Rows from block 7 of the encoder, named by matrix and row number. Rows with one number belong to one attention dimension. Each number is 128 + 24 x the weight over its row's rms, rounded and kept within 0 to 255. All counts start at 0. After the name is the row's rms in percent of the matrix's.
# q: attention query (encoder.blocks.7.attn.q.weight, 384x384), inputs 128-255
# k: attention key (encoder.blocks.7.attn.k.weight, 384x384), inputs 128-255
q.141 119 [136 165 110 127 135 125 126  94 143 145 102  90 119 107 124 154 101 116 118 145 169 116  91 145 106 159 125 122  67  81 139 152 128 129 135 129 126  88 147 138 128 162 145  72 112 152 133 136 152 133 103 137 113 128 136 167  93 133 143 130 121 174 156  69 101 125 133 130 100 169 120 126 165 107 117 132 116 116 142 147  73 126 157  91 122 110 106 112 136 126 113 151 107  60 169 129 141 116 122 133 144 133 160  92 141  96 144 148  79 135 168  95 109 132 109 164 121 173 126 141 120 106 120 122 169 124 121 111]
q.142 117 [116 101 108 109  95 150 160 144 142 170 122 143 135 115 147 121 163  86 131 135 153 108 173  77 133 106 159 140 153 112 130 160  77 112 158  93 148 136 116 161 105 117 130 164 122 162 140  77 132 130 104 164 126  94 131 121 143 125 139 184 101 111  97 133 128 112 127 135 127 124  67 111 141 141 149 102 106 135 132 144 167 135  96 159 147 149 128 135  96 120 175 111 129 147 113 117 124  98 119 133 138 140 136 131  93 128 153 114 154 180 147 115 115 144 139  90 134 118 122  84 130 158 169 177 122 152  77 128]
q.143 107 [111 114 114 138 167 148 129 128 150 173 136 100  74  90 114  84 147 106 134 151 101 109 144 116 176 186 153 182 127 109 141 121  56 173 124 117 114 112  88 170 128 156 130 103 114 136  98 115 115  59 178 131 124 103 134 159 127 117 115 119 111 142 163 103 119 152 136 131  96 138 105 139  69  91 135 129 131  98 131 139 125 129 143 118 136 111 131 179 133 150 110 126 137 155 120 117 127 144 147 139 137 111 160  96 143 130 134 138 113 164 133 110 109 126 152 128 100 136 135 171 101 131 131 136 150 120 121 139]
q.144 096 [ 82 106 121 130 144 164 123 129 132 146 110 127 130 119 152 174 136 129 145 137 106 136 159 142 147  79 127  95 136 105 173 108 168 124 108 120 139 124 147 144 116 137 151 161 129 135 105 133 128 105 118 148 105 145 129 127 104 112 148 163 143 175 105 113 110 101 100 124 138  90 172 166  91 161  83 106 113  86 114 117 147 133 168 123 123 142 121  95  70 113 128 151 142 167 155 127 131 109 162 143 158 113 103 127 149  70  85 123 178 107 178 100 114 123 123  91 139 126 167 133 103 108 113 136 109 148 120 137]
q.145 097 [166 120 129  99 109 138 164 113 109 150 149 144 121 113 134 138 153 131  95 138 175 116 163 121 157 158 139 112 133 117  92 137 134  82 131 116 108 116 129 183 133 143 182 121 104  89 116 154 146 146 128  90 165 125 135 103 151 140 107 100 144 155 141 114 122 118  83 134 149 170 137  86  66  93 108 141 141 105 121 121 150 127 147 118 132 128  83 125  97 126 131 125 135 132 132 124 117 139 142 102 139 135 134  93 112 109  64 126 147 138 128 134 130  99 156 139 128 132 168 163 132 112 101 136 110 143 134 147]
q.146 087 [127 105 108 143 127  76 102  98 130  98 136  90 101 143 154  97 112 154 127  97 118 145 145 120 126 134 135 179 100 105 113 142 117 113 149 125 150  96 110 116 169 111  93 142 111 174 132 174 109 105 103 121 131  98 166 178 125 122 110 118 101 112 124 126 116 137 115 140 175 100 148 157  71 125 157 155  90 121 124 138 127 129 172 123 117 161 126 136 132 171 126 144 171 136 180 100  86 104 114 133 152 161 124 166  95 135 154  93 156 159 166 134 138 123 161 142 153  92 169  71 145 121 133 149  98 167 119 134]
q.147 100 [113 128 173 177 145 145 121 135 121 145 142 100 162 108 132 115  62 132 145 147 172 127 113 177 155 152 143 146 131  96 108 113  88  85  77 117 136 119  66 145 113 136 120 127 115  82 161  85 159 136 177 141 158 155  94 102 131 108 112 167 116 126 106 115 182 107 131 156 124 118 148 102 146 115  89 175  99 107 116 122 166 138 126 155  95 135 141 113 137 108 139 129  94 106 137 135 145 152 145 133 161 149 138 147 112 126 119 164  95 130 123 125 125 129 158 124 127 144 151 167 150  99 121 117 152 150 129 128]
q.148 106 [143 149 147  95 156 163 154 131 161 112  80 151 114  97 118 123 134 151 105 138 102 140 131  96  54 131 110 163 141 133 118 131 155 142 149 137 163 124 131 147 117 144 100 114 128 135 134  91 178  85 122 152 140  76 102  99 148 147 151 134 176 115 124 120 123 133 125 129 115 136  84  99 177 118 133 143 155 106  99 116 119 133 116 160 108  89 154 129 116 125 102 147 101 127  94 102 102 109  90 100 124 113 112 115 134 127 129 120 113 154  97 132 114 125 124 127 144 117 114 158 141 147 174  78 143 142 167 119]
q.149 098 [167 133 128 161 168  92 163 115 115 144 163 128  91 150 138 116 164 128 110  93 117  93 141 149 109 135 142 132 170 145  85 110 115 125 126 116 150 149 129 139  79 158 105 103 161 159 109 112 156 162 136  81 110  92 109 127 142 117 121 105 134 136 116 150 132  93 150 110 118 118 142  91 143 151 181 108 118 131 139 112 148 120 107  83 130 104 107 156 191  73 102 102 115  83  85 148 155 126 113 145 162 127 124 124 172 161 162 110 119 136 100  73 145 140 138 150 158 135  79 117 116 168 118 155 108  96 115 108]
q.150 097 [145 108 138 128 114  82 142 130  77 159 151 113 122 146 145 139 117 166 146 155 149 143  85 110 118 120 133 107 116 152 144 124  92 141 144 122 131 151 115  81 130 133 182 135 101 105 144 154 118 134 142 136 139 152 107 125 137 105 148 144  77 111 143 142 105 122 146 158 117 156  76 155 119 104 174 147  69 130 157 144  96 141 102 156 106 166 165  82 147 113 145 124 115  97 140 126 106 187 150 143 133 114 149 113 116 139 182 147 109 147  71 127 109 134 128 104 121 149 112 105 110 189  82 151  96 112 117 106]
q.151 097 [152 104 145  85  98 128 145 152 174 130 112 134 119 103  79 164 139 133 173 175 132 119 112 118 125 120 112 177 128 129 153 155  94 138 116 152 112 132 148  76 126 127  99  99 148 147 144 112 130 141 120 134 129 106 133  79 123 141 141 132 134 132 163 155  86 126 132 103 145 125 123  99 128 142 119 132 129 193 141 143 115 105 152 148 169 149 113 130 154 105 137  80 150 182 128 146 130 125 131 114 148 126 134 104 121  68 126 145 123 141 154 123 163 151 116 141 121 109 162  89  79 151 159 130 136 101 104 129]
q.152 097 [ 78 149 132 184 148 114 110 121  89 145 105 106 140 101  93  62 124  96 109 126  90 162 124 120 139 126 163  95  76 118 149 142 123 143  91 102  78  96 129 158 131 142 108 173  97 139 160 140 145 122 118 104  78 150 129 172 138 148 110 128 165 120 134 142 157 135 119 134 110 132 162 154 123 134 140 116 163 153 142 123  91 131 120 120 131 131 145 126 110 131 144 135 129 187 146 136 127 143 114 173  86 143 166 116 130 177 122 145 156  97 153 115 131 105 110 119 116 123 114 119 153 151 105 101 101 163 175 156]
q.153 095 [134 137 100  88  82 136 128 126 177 108 141 128 144 132 102 149 110 139 127  68 108 151  81 122 151 156 130  69 145  99 149 171 118 158 106 146 150 127 136 172 104 102 135 119 156 130 127 127  90 160 135 150 111  90 129 150 127 150 157 135 155 110 112 121 114 116 159 106 144 195  92 126 137 113 112  87 119 149 114 108 115 141 133 105 138 116 100 136 129 133 113 145 117 136 116 175 143 112  88 110 117 153  73 158 136 181 114 133 149  95 113 177 146 125 124 115 107 126  81 113 146  98 158 153 196 131 128  93]
q.154 091 [133 134 115  97 117 159 114 168 107  97 112 127 112  91 150 148 196 129 131 116 141 144 134 129 116 141 120 138 161 145 150 106 178 131 215 148  96 121 114 133 179 112 117 131  77 124 136 101 144 108 125 111 147 127 125  84 117 124 132 124 135  99 156 128 127 140 161 132 135 164 140 151 125 150 109 122 164  93 150 126 162  92 130 127 129 119  92 133 142 142 164 120 145 165 140 132 141 138 124 143 123  81 112 101 132 129 179 106 101 144 123 116  86 130 153 141 124 121 120 125 159 150 134 153 137 122 130 112]
q.155 095 [115 130 144 122 130 149 162  98 142 119 113 184 107 149 146 131  90  89 130  79 120  71  97 100 142  93 126 107 151 154 112 118 155 121 150 161 138 157 127 123 173 127 137 124 183  93  87 170 124 148  97 149 119 161 149 146 138 122 146  72 129 156 166  93 141 141 108 113  98  89  97  86 133 147 117 145 123 114 101 135 141 166 117 111 129 114 196 167 126 149 135 157 150  91 112 118 160 129 123 141 103 150 166 142 143  72  88  68 175 105 123 169 118 147 117 119  84 123 137 143 134  75 181 104 123 120 124 121]
q.156 103 [143 126 126 158 154 116 115 133  79 142 133 109 151 154  98 141 116 135  94 147 145 141 156 141 120 106  89 129  74 160 143 125 152 122 129 119 166 148 136  70 152 100 156 158 146 145 119 115 101 147 144 125  86 168 150 153 139  94 130 154  94 147 155 108 172 149 160 131 111 164 116 165 174 116 113 103 143 175 119 140  90 110 125 127 101  91 137 111 104 116 111 137 127 112 106 111  69 109 140 138 117 115 120 138 134 130 111 164  82 121 120 163 154 102  94 132 107 180 153 130 112 121  82 118 138 147 103 148]
q.157 092 [105 173 112 110  97 154 118 134 133 148 114 169 170 160 163 110 131 103 165 151 115 116 120 158 140 153  87 102 113 143 126 144 143 182 122 123 133 171 157 129 106 132  97  89 122 156  86 143 112 168 147 175 144 111 113  97  82 146 142 128 124 143  58 131 100 125 152 119 136 102 147 140 122 129 114 103 123 146 168 142 142  97  69 123 138 135  70 149  97 152 121 122  77 115 107 101 139 124  96  78 139  75 136 118 125 163 133 106  72 100 127 121 136 135 103 177 124 128 122  89 128 169 148 177 141  50 109 135]
q.158 095 [131 105 150 133 111  90  81 162 179  81 149 151 126 158 135 111 116 121 116 139 126 118 168 142 133 148 167 146 169 119  99 131 111 147 131 110 105  84 108  85  86 126 129 125 138  98 154 131  98  85  96 112 127 146 164 168 124 170  77 119 114  76 138 150 110 112 113 150 126  93 158 156 154 122 158 136 147 126 148 113 123 164 139 153 147 158  97 126 141 147 112 119 135 128 138 139 173 113 157 134 117 163 132 134 124 158 136 142 113 165 127 112 104 126 138 137 169 146  98 193  91 135 125  81 125 100 144 143]
q.159 095 [107 137  71 153 138 135 107  98 119 118 136  88 130 130 130 133 144 112 129 124 126 116 122  95 119  93 145 139 110 127 130  99 106 101 118 142  98 148 149 159 137 117 129 114 131 126 133 122 111 100 147 114 156 151 121 139 113 109 130 126 119 131 112 133 141 191  94 112  98  94 107 122 140 130 159 122 155 115 106 142 135 105 120 113 148 121 199 149 148 158 145 134 155  88 129 119 129 133 157 101  77 126 140 163 128 104 152 140 187 110 153 132 128 150 110  71 145  90 104 131 138  63 120 125 139 152 128 119]
q.160 091 [133 144 140 144 134 168 135 178 138 153 131 118 152 151 169 116  74 168 129 101  83 191 158 138 151 119 117  73 122 113 117  97  96 116 158 110 146 139 167 137 124  75  86 142  94 101 143 136 124 112 128 155 191 109 149 121 114 116 104 130  97 120  96 139 113 147 112 136 122 131 123  83 100 117 102 114  97 121 105 113 128 138 154 159  87 121 145 149 169 118  92 111 144 127 128 142 166 152  91 135 111  99  72 118 110 127 101 135 162 161 149 133 127 164 115 140 117 150 141 113  87 137 164 146 114 157 140 104]
q.161 094 [112 107 136 151 132 123 113 124 120 123 119 102 122 108  95 134 138  90 137 180 131 110 119 106 132 117 144 111  99 129 123 136 148 143 130 152 135 134 166 103 136 114 135 159 135 121 134 143 145 122 142 139 101 144 114 115 131 127 168 122 188 135 185 122 138 109 147  77 117 114  94 164 153 128  92 156 178  95  77 132  97 161 111  93 155 129 117  95 125 124 175 108 121 125 115 104 165 165 142 128 145 109 112 101 108 126 156 151 139 125 112  85 130 136 154 101 155 110 154 164 153 111 111  81 150 128  94  83]
q.162 100 [129 132 114 118 124 181 126 112 141 151 133 163 140 123 106 121 140 113  77  97  96 102 117 139 110 159  79  97 123 141 127 102 124 136 110 105 136 108 120 129 117 149 159 121 148 142 138 189 114 114 101 132  64 151 154 115 150 139 136 119 123 126 150 133  87 136 178 142 125 119 164 131 137 136 129 140 107 126 164 169 112 125 178 122 149 124 122 121 107 121  84 181  98 115 109  85 137 137  86 109 144 117 131 176 127 117 101 135 123 131 115 155 128 129  93 144  78 149 134 125 141 147 178 160 107 124 168 156]
q.163 100 [136 117 139 103 178 120 121 154 105 129 161 124 135 125 114 143 113 119 122 123 110 155 135 150 155 136 111 158 127 113 141 135 133  97 104 107  90 141 137 118 115 159 107  74 149 162 152  88 118 128 136 191 141 177 140 147 137  77  92 133 117 136 119  70 129 119 109 118 111 173 150 155 141 159 146 106 144 171 126 145 123 127 103  96 147 163 140  67  93 129 133 159 131 162 121 167 113 127 155 134 142 147 156 157 147 157 149 130 156 107 126 131 106 138 105 118 120 105 121 133 107 123 114  99  89 133 145  89]
q.164 093 [131 111 101 135 102 110 104 139 119  93 131 118 136 114 169 173  81 159 177 106  81 102 144 109 101 135 163 121 116 136 104 168 172 140 100 119 152 145 127 140 182 147 150 155 165 130  79 164 167 149  78 148 150 119 133 113 138 125 161 151 124 136 155 128 118 111 151 123 152 115 115 125 131 114 127 111 163 137 146 138 126 142 133 145 168 140  82 113  98  94 154  79  94 114 128 179 119 116 132 152 146 112 147 111 159 141 118 115  67 126 106 146  71 131 137 127 125 120 131 165 123 119 122  97 144  64  88 157]
q.165 094 [148 148 130 141 119 103 142 133 147 139  84 126 143 128 125 121 127 109  94 134 112 113 118 112 130 128 131 148 134 102 148 114 121 121 149 134 148  80 168 142 119 129 128  81  58 117 111 135 111 163 179  87 131 115  93 153 135 159 153 150  66  99 141 141 115 124 126 151 103 136 137 131 118 131 125 137 121 103 131 112 170 139  88 140 116 131 125 104 137 113  94 111 154 161 118 161 157 125 148 127  95 107 162 114 145 113 141 133 160 104 137 120 128 127 158 152  89 125 102 113 118 122 108 156 130 156 139 164]
q.166 100 [131  87 138 119 131  83 100  93 150  95 139 172 114 156 105 111 126 120 140 132 164 156 132 118 103 128 167 132 119 150 103 136 154 143 146 156 114  97 147 157 131  93 138 136  90 118 140  94  97 104 153 164 114 117 134 141 108 126 142 142 104 135  99 145 129 166 147 120  93 125 126 191 106 120 133 132 134 122 132 117 129 132 144 136 106 134 157 117 131 161 139 159 117 101 139  63 116 134 130  72 136 136 102  94  83 128 107 143  81 118  99 172 127 139 182 110 142 128 123 160 126 177 125 124 193 148 109 106]
q.167 100 [140 103 109 167 121 103  93 143 109 151 123  99 135 128 164 125 162 101 154 110 149 112 122 100 147 124 156 148 156 124 127 153 142 103 127 115 163 167  91 131 128 109 136 167 119 131 136 136 146 117 104 116 140 127 152 109  98 168 117 143 116 102 110  86 159 134 132  81 129 139  81 113 115 111 113 150 122 117 152 116 120 158 103 156 141 118 128 105 110 152 135  96 119 123  86 117  91 120 163 143 133 151 157 195 125 143 111 153 111 113  87 145 133 133 128 137 187 133 130 115 127 139 130 131 125 128 138 155]
k.141 115 [130 108 132 119 126  78 113 107  84 139 119  87 135 143 121 157  81 136 124 116 117 150 106 160 131 116 109 165 126  96 145 165 136 118 152 167 164 129 147  98 139 141 102 166 132 101 110 138 137 139 129 102  99  95 101 107  84 132 144 179 197 158  79 102 125  95  96  78 163 120 158 116 135 200 123 106 125 143 181 143 104 147 131 140 106 124  89  94 104 129 184 139 121  97 134 120 142 121 114 135 160 159 118 118 132 118 139  97 137 138 121  93  85 136 121  86 117 106 114  91 177 121 127 137 134 108 164 149]
k.142 122 [102 130 146 127 109 165 116 123 112 155  90  98 133 151 110 111 126  93 110 173 135 138 164 146 137 130 121 153 185  96 129 147  70 145 118 103  88 130 154 136 116 119 127 135 174 111 131 104 168  65  97 145  89 115 157 138 168 119 135 155  64 131 138 105  90 147 116 123  73 129 131 114 152 123 114 167 105 115 109 144 129 106 107 157 139 154 119 142  76 163 159 128 146 115 131 137 126 112 144 150 118 149 174 122 131 114 124 153 151 145 138  93 165 126 112 141 130 145 128 113 133 135 130 178 110 116 109  86]
k.143 111 [ 98 105 148 164 158 125  95 126 137 149 112 154 113  75 116 160 166 108  74 159 138 126 102  78 105 112  94  94 117 141 154 106 140 108 134 116 136 130 173  94 132 158 128 142 123 149  97  84 133 117 129 105 122 132 137 118 104 117 143 156 139 120  98 122 110 130 117 151 142 118 126 138 127 127 114 110  98 113 129  96 145 151 133 122 142 132 108 139 111 107 130 111 107 134 150 112 135 130 154 122  93 149 124 111 128 144  90 114 133 138 149 125  96 123 115 152 113 125 118 136 131 119 156  67 152 121 167 107]
k.144 102 [140 154  89 124 157 157 126 124 148 160 105  93  92 125 143 123  98 123  88 113 162 147 154 107 108 154 122 167 165 139 139 133 118 118 126 109  93 161 153 148 149 109 132 112 192 104  99 125 153 169 115 122 114 108  91 105 157 146  99 118 139 136 125 146 115 142 159 119 146 112 142 114 107 136 152 130 187 109 120 161  71 119 140 127 141 135 144 131 142 152 180  94 133 102 113 186 122 111 137 131 156 164 156 117 148 122 157 138  98 151 111 157 117 137 100 185 159 125 155 130 107 107 141 122  77 120 137 123]
k.145 102 [133 103 127  94 138 157 154 160 101 133 111 165 131 107 110 149 120 115 131 131 105 148 118 139 103  97 141 145 130 122  97 149 137 147 132 144  80 148  94 148 152 136 123 115 103 147 141 162 103 161 110 123  81 145 113 133 134 152  97  88 154 178 120 206 126 155 131 128 120 130 132 172 151 116 166 141 167 106 145 134 115 130 139 107 153 157 127  97 107 152  98 140 162 170 167 163 143 120 142  58 120 107  99 133 115  86 139  99 158 145 122 102 147 136  81 114 101 144 164 134 189 169 163 165 149 126 108 120]
k.146 090 [109 127 128 127 111 126 161 120 144 110 104 152  97  84 114 130 176 108 180 121 132 118 157 123 137 159 133 142 128 111 107  98 120 127 105 172  90 144 180 207 162 154 101 148 106 138 102 129 105 145  84 131 131 108 107 176 107 144 106 113 119 116 125 126 125 156 146 109 126 162 136 167 107 129 142 146 135 146 157 112 141  86  87 123 112  94 155 126 100  98 114 126 143  85 180 114 157 159 152 140 169 111 121 116 120  85 131  93 156 108 179 194 103  89 142  95 127 142 129 129 116 138 150 101 150 126 128 142]
k.147 105 [112 156 132 166 140 128 134 164 110 148 174 162 144 105 135 109 118 111 147 116 111 124 105  83 137 121 127 135 131 134 154 145 107 161 165 144 174 104 141 135 131 137 115 168 105 145 119 163 103  59  81 107 139 109 139  95 154 109 104 155 170 125 131 114 121 116 101 119 142 109  98  92 125  88 139  81 185 124 143 119 131 133 138 162 144 133 162 121 140 101  99 105  92  98 144 116 103 125  98 148 166 114 111 135 131  97 108 122 107 132 162 131 114 183 115 165 114 173 130 123 112 135 184 129 136 165  98  91]
k.148 111 [ 90  99 148 135  83 148  71  89 114 127 119  97 140 144  92 113 101 138 113 134 137 163 152 138 141 122  82 139 110 135 133 136 136 156 128 105 123 134 144  43 103 124 160 120 129 154 127 107 146 112 133 133 138 120 138 125 139 129 127 114 149 133 135 111 137 184 137 129 122 166 142 105 139 140 115  68 105  91 138 146 102 160 145 118 127 109 154 120 134 143 140 158 130 136 147 107 169 153 140 159 122 167 109 169 143 106 143 126 130 112 133 115  97 127 149  99 175  96 150 123 141 152  84 148 135  96 130  91]
k.149 104 [117 161 156  99  92 120 165 118 135  85  99 143 128 120 123  92 129 147 135 107  99 111 128 115 153 114 108 140  77 117 118  96 117 107  96 116 148 136 136 150 103 145 102 125 172 133 166 114  71 163 170 124 139 174 135 168 109 178 110 157  99  76 198 107 115 127 122 138 128  93 133 112 131 142  78 156 136 120 118 118 147 143 140 108 117 164 137  91 175 138 119 124 165 141 142 108 122  95 154  98 135 140 124 154 130 168  85 165 152 111  94 130 137 110 153 126 157 138 126 118 111 142 133 135 111 131 172 118]
k.150 097 [125 116 113 147 156 160 126 149 138 125 114 112 147 123 140 121 143 146 134 156 146  97 115 131 127  99 103 123 153  96 183 134 149  62 181 127 121 135 117 122 168 145 130 111 150  94 146 153 133  99 117  95 146 168 145 150 113 132 160  89 130 123 139 165 120 107 127  99 148 147 150 143 103 116 149 133 119 192 167  88 139 129  87 110  90 133 122 163 108 119  98 171  84 169 120 105  90 148 103 121  84  84 101 117  92 121 162 139 120 103 131 152 142 110 168 106 135  95 138 115 135 154 166 130 132 120 173 112]
k.151 096 [170 148 191 141 146  56 120 136 114 107 116 153 106 137 140 110 140 128 131 149 102  66 111 147 120 158 129 128  80 125 136 157  87 119  87 152 131 122 120 149 112 133 130 132 121 152 113 108 138 147 113 141 124 119 125 120 159 101  79 100 119 176 155 110 177 101 147 135 127 139 131 126 114  71 105 134 114 153 125 141 149 100 126  90 123 128  64 146  75 128 127 111 124 138  59 115 155 121 140 130 101 116 117 107 198 156 141 151  74 140 150 123 130 111  78 126 148 157 104 147 136  82  74  90 126 135 105 157]
k.152 098 [177 118  88 139 130 118 126  99 155 113 104 108 133 137 157 147 117 103  83 148 136 166 151 192 147 129 182  77 120 135 126 144 132 111 134  88 115 134 114 109 159  89 136 159 146 139 138 128 167 164 119 148 127 106 156 125 112  85 150 139 111 135  98 115 108 139 126 119 131 132 147 152 145 149 131 132 101 112 116 172 117 161 142 140 119 115 113 141 120 155 119 117 136 154 103 132 109 135 137 102 145 158 172 157 109 139 126 104 109 146  94 160 145 152 125 129  81 150 109 164 134 112 108 129 128 142 123 142]
k.153 092 [166  92 127 173 112 164  93 104 115 144 199  91 165 133 123 143 105 190 142 135 136  96 120 136  83 146 120 104 158 134 116 116 129 149 100 141  90 139 120 109 149 126 135  89 119 140 152 117 163 113 166 123 140 152  61 151  87 147 102 151 124 140 128  74 140  89  75 153 129 127 128 124 135 132 154 129 118 157 102 108 142 168 132 141 124 136 135 110  75  95 111 131 106 130 148 131 137  85  99 154 115 116 144 115 112  74 134 112 127 142 151 112 100 147 151 136 124 137 121 144 150 112 112 113 165  98 152 181]
k.154 101 [122 139 117 117 135 114 132 145 102  98 131 100 128 135 144 152 153 131 121 152 101 160 112 148 113 140 110 131 135  81 142 126 100 134 119 109 170 144 105  85  78 126 142 157  80 128 149 104 109 148 115  77 122 128 148 125 105 137 158  95 116 156 108 136 131 146 162 120 154 121  79 116 108 121  74 136 142 122 115 171 125 129 115 145 134 102 116 123 155 103 113 142 111 121  62 142 113 101 125 127 124 112 139 135 123 171 108 161 171 116 116 144 137 129  78 139 118 105 162  76 141 123 130 162 158 145 104 105]
k.155 095 [154 133 133  68 105 145 121 118 167 145 194 155 155 108 154 164 142 121 129 142 116 128 112 146 163 138 134 111 139 148 140 117 147 114 124 126 163  87  87 140 162 146 141  93 120 153 104 120 141 145 121 130 133 151  97 129 143  98 159 160 124 130 131 122  91  87 133 141 107  86 115 133  99 164 107 154  79 118 120 118 150 118 128  89 103 137 116 116 133 163 146 131 114 149 100 140 119 122 142 144 197 153 111 110 123 204 152 108 104 182 146  83  93 121 135 123 155 123  83  96 111 113 111 140 124 133 119 137]
k.156 111 [140 120  78 106 134 137 140 180 124 158 115 126  60 118 131 142 132 107 163 113 131 135 128 117 124  88 170 119 128 116 115  98 129 148 135 121 132 119 112 122 138 105 116  86 131 124  98 141 144 115 109 136 121  77 164  98 135 108 195 151 174  88 102 136 116  97 123 117 129 146 146 140 139 172 167 144 106 130 150 122 130 113 133 158 175 107 109 139 159 103 139  89 121 110 128 145 113 166 131 112 152  94 101 124 137  98 118  98 133 129 157 132 154 146  97 117  76  99 119 149 126 161 165  76 120  96 123 152]
k.157 102 [101 106 145 145 149 100 163 112 101 140 119 121 160 179 140 141 129  83 113  94 171 111 128  79 116 161 169 158 135 131 123 159 146 105 128 143 120 137 123 115 128 120 146 146 119  83 121 131 122 111 177 135 108 156 122 136 120  98 131 150 100  97 127 104 176 115  89 157 112 124 103  84 135 123 132 113 114 109 109 114 130 161 115 136 124 138 104 124 114 142 152 148 135 109 126 115 129 145 133 162  87 109 152  92 160 102 112 151 154 133 112 126 162  88 147 129 125  85 105 149 138  74  60 155 106 138 136 145]
k.158 096 [109 150 114 147 139  97 118 106 127 142 142 142 123 125 107 131 114 135 119 103 127 145 123 137 153 152 127  99 139 167 118 101 147 127 142 145 135 112 167 158  75 125 116 124 110 110 107 143 140  87 150 183 180 142 126 120 126 146 117 145 101 117 101 142 157 163 148 114 139 154 158 148 156  88 135 158 103 151  86 106 135  96 145 154 115  94 159 146 154 130 141 172 155 136 178 128 160 131  92 119  69 175 164 146  81 137 101 128 159 104  76 110 138 120 167 130 146 142 117  98 102 133  98 117 149 162 104 104]
k.159 097 [106 141 186 122 120 120 108 137 142 111 122 132 137 158 112  77 140 156 108 165 133 117 139 111 103  78  83 111 119 156 100 130 150 160 132 130 171  92 137 123  81 139 126 161 147  99 183 105  96 123 162 148 105 111 178 119 139 149 159 107 124 135 133 135  93 123 131 159  91 108 109 119 134 151  94 112 125 124 129 108 135  86 122 150 143 164 140 160 134 114 144 100 137 100 154 105 127 126 125 142  99 127 144 142 119 180 126 156  79  96 113  87 124 146 176 132 103 157 132 146 120 136 160 145  92 134 136 133]
k.160 099 [137 133 160 108 129 131  95 112 157 128 137 160 109 149 104 120 139 132 146 119 173 143 166 151 151 113 140 138 129 115 122  95 154 145  76 115 113 107 160  99 145 125 141 168 157 163 148 125  94  87 122 125 133 126  86  77 143 115 153 135 128 169 107 162 148 153 131 150  93 148 100 131  99 143 131  83 131 142 128 146 176 113 144 133  98 164 130  75 126 136 106 156 157 122 140 114  99 131 147 144 142 168 108 126 127 120 161 104 123 126 107 132 152 114 127 142 111 110 152 127 129 132 103  74 139 129 128 103]
k.161 093 [120 146 132 117 168 140 131  97 108 134  98 144 142 119  82 123 111 138 127 107 159  96 143 107 126 118 151  95 120 113 121 115 118 159 162 129 132 137 115 163 103  98 108 142  85 107 108 153 188 138 124 128 106 144 107 145 136 142 119 119 136 146 149 119  97 166 142 157  92 121 108 108 137 177 159 126 160 136 159  77  95 137 106 172 127 100  91 135 152 124  89  85 114 134 107 128 112  97 161 153 117 182  98 156 100 106  71  67 135 112 134 103 144 157 124  84 149 126 152 140 114 138 115 112 144 160 128 133]
k.162 095 [169 144  87 140 171 104 162 137 111 143 148  86 144 115 117 120 143 114 104 150 109 107 141 125 122 117 153 129 126 157 173 133 131 141 179 141 113 128 136 105 177 146 105 167 113 135 127  93 142 130 145 111 120 156 120 152 136 122 114 117 130 113 123 133 170  52 122 121 112 143 148 135 150  79 116 152 115 119  91 174 125 128 133 107 133 174  80 151 125  99 138 148 152 112 144 109 132 132 127  76 128  76 128 161 105 114 163 109 128 114  94 121 107 116 133  98 113 128 152 154 120 100 111 171 131 132  97 137]
k.163 095 [136 114 136 133 130 146 106 128 161 149 117 114 121 141 135 131  97 115 105 123 165 120 169 101 142 118 118 162 119 114 111 108 124 114  90  71 151 116 119 138 104 112  92 122 154 121  98 133 147 139 141 160 127 128 132 138 106 109 126 129 151 166 148  83  79  96 159 111 165 111 126 150 141 119 125 121 130 111 129 129 141 143 147 172 145 161  79 140  94 117 114  59 118 139 112 143 131 121  90 119 134 149 152 104 144 143 102 146 105 121  93 179 141 120 154 144 179 157 107  92 105  85 127 115 118 131 185 145]
k.164 098 [157 115 147  90 118 122 127 157  70 100  93 132 156 151 140 130 153 117 127  97 150 115 117 138 177 117 120 102 116 135 100 165 153 104 123 143 153 156 139 148 149  92 167 146 104 170 149 116 131 101 151 129 170 110 153 136 145 111 161 104 127  79  89 124 138 133 152 130 121 158 101 147 165 122 151 106 146 127 120 109 139 113  75 107 144 145 107 149 106 124 114 128 121 178  93 123  64 118 168 157 136 131 102 143 128 137 157 107 132 125 114 168 117 142  72 122 120 105  91 152 138 105  95 161  98  89 145 125]
k.165 099 [ 96 104 131 131 153 126 148 100 128 125 113 131 178 147 192 114 110 125 112 176 108 175 136 157 104  99 115 110 156 139 131 130 100 100 101 107  87 135 119  98 106 157 124 136 134 135 104 102 124 122 142 164 156 116  99 118 134 142 148 127 160 134 137 118 157  93 127  95  91 147  93 151 157 115 114  99  99  97 107 118  78 130 112 120 156 141 130 142 146 144 129 175 159 103 100 136 115 139 129 110 139  78 146  82 143 157 161 138 130 145 148 101 160 145 133 120 109 124  66 128 115 141 108 155  93 117 121 151]
k.166 109 [113 137 119 117 155  87 159 114 139  94 102 107 117 118 123 149 101 115 138 154 105 148 140 155 131 165 121 100  82 135 174 142 134 177 121  93 171 141 128 112 136 135 158 118 136  78 102 135 133 100 135 107 119 151 172 137  98 117 128 120 107 148 150 148 130 134 126 110 160 101 121 128  84 121 109 129 169 114 132 130 127 115 154 119 129 124 170 150 136 152 145 153 132 169 125 129 131 162 155 174 137 138 130  89  97 147 109 116 122 116 123  99 115  83 141 121  93 105 116 162 125 107 135  97 166  90 105 132]
k.167 099 [126 128 103 163  87 175 125 136 151 108 117 141 129 102 142 139 165 136 130 114  96 121 122 141 126 100 157 133 129 144 132 160 116  92 181 143 129 130 109 128  94  87 120 149 136 102 153 128 133 149 114 130 110  98 132 118 132 106 133 140 122 104 127 102  78 112 124 177 167 129 115 124 134 104  98 159  90 116 133 138 100 126  97 136 110  87 172 131  89 151 140 135  89 162 144 131 103 109 146 153 108 100 141 150  88 125 123 185 138 116 103 133 124 117 125  86 164 111 188  53 134 133 151 102 101 133 156 152]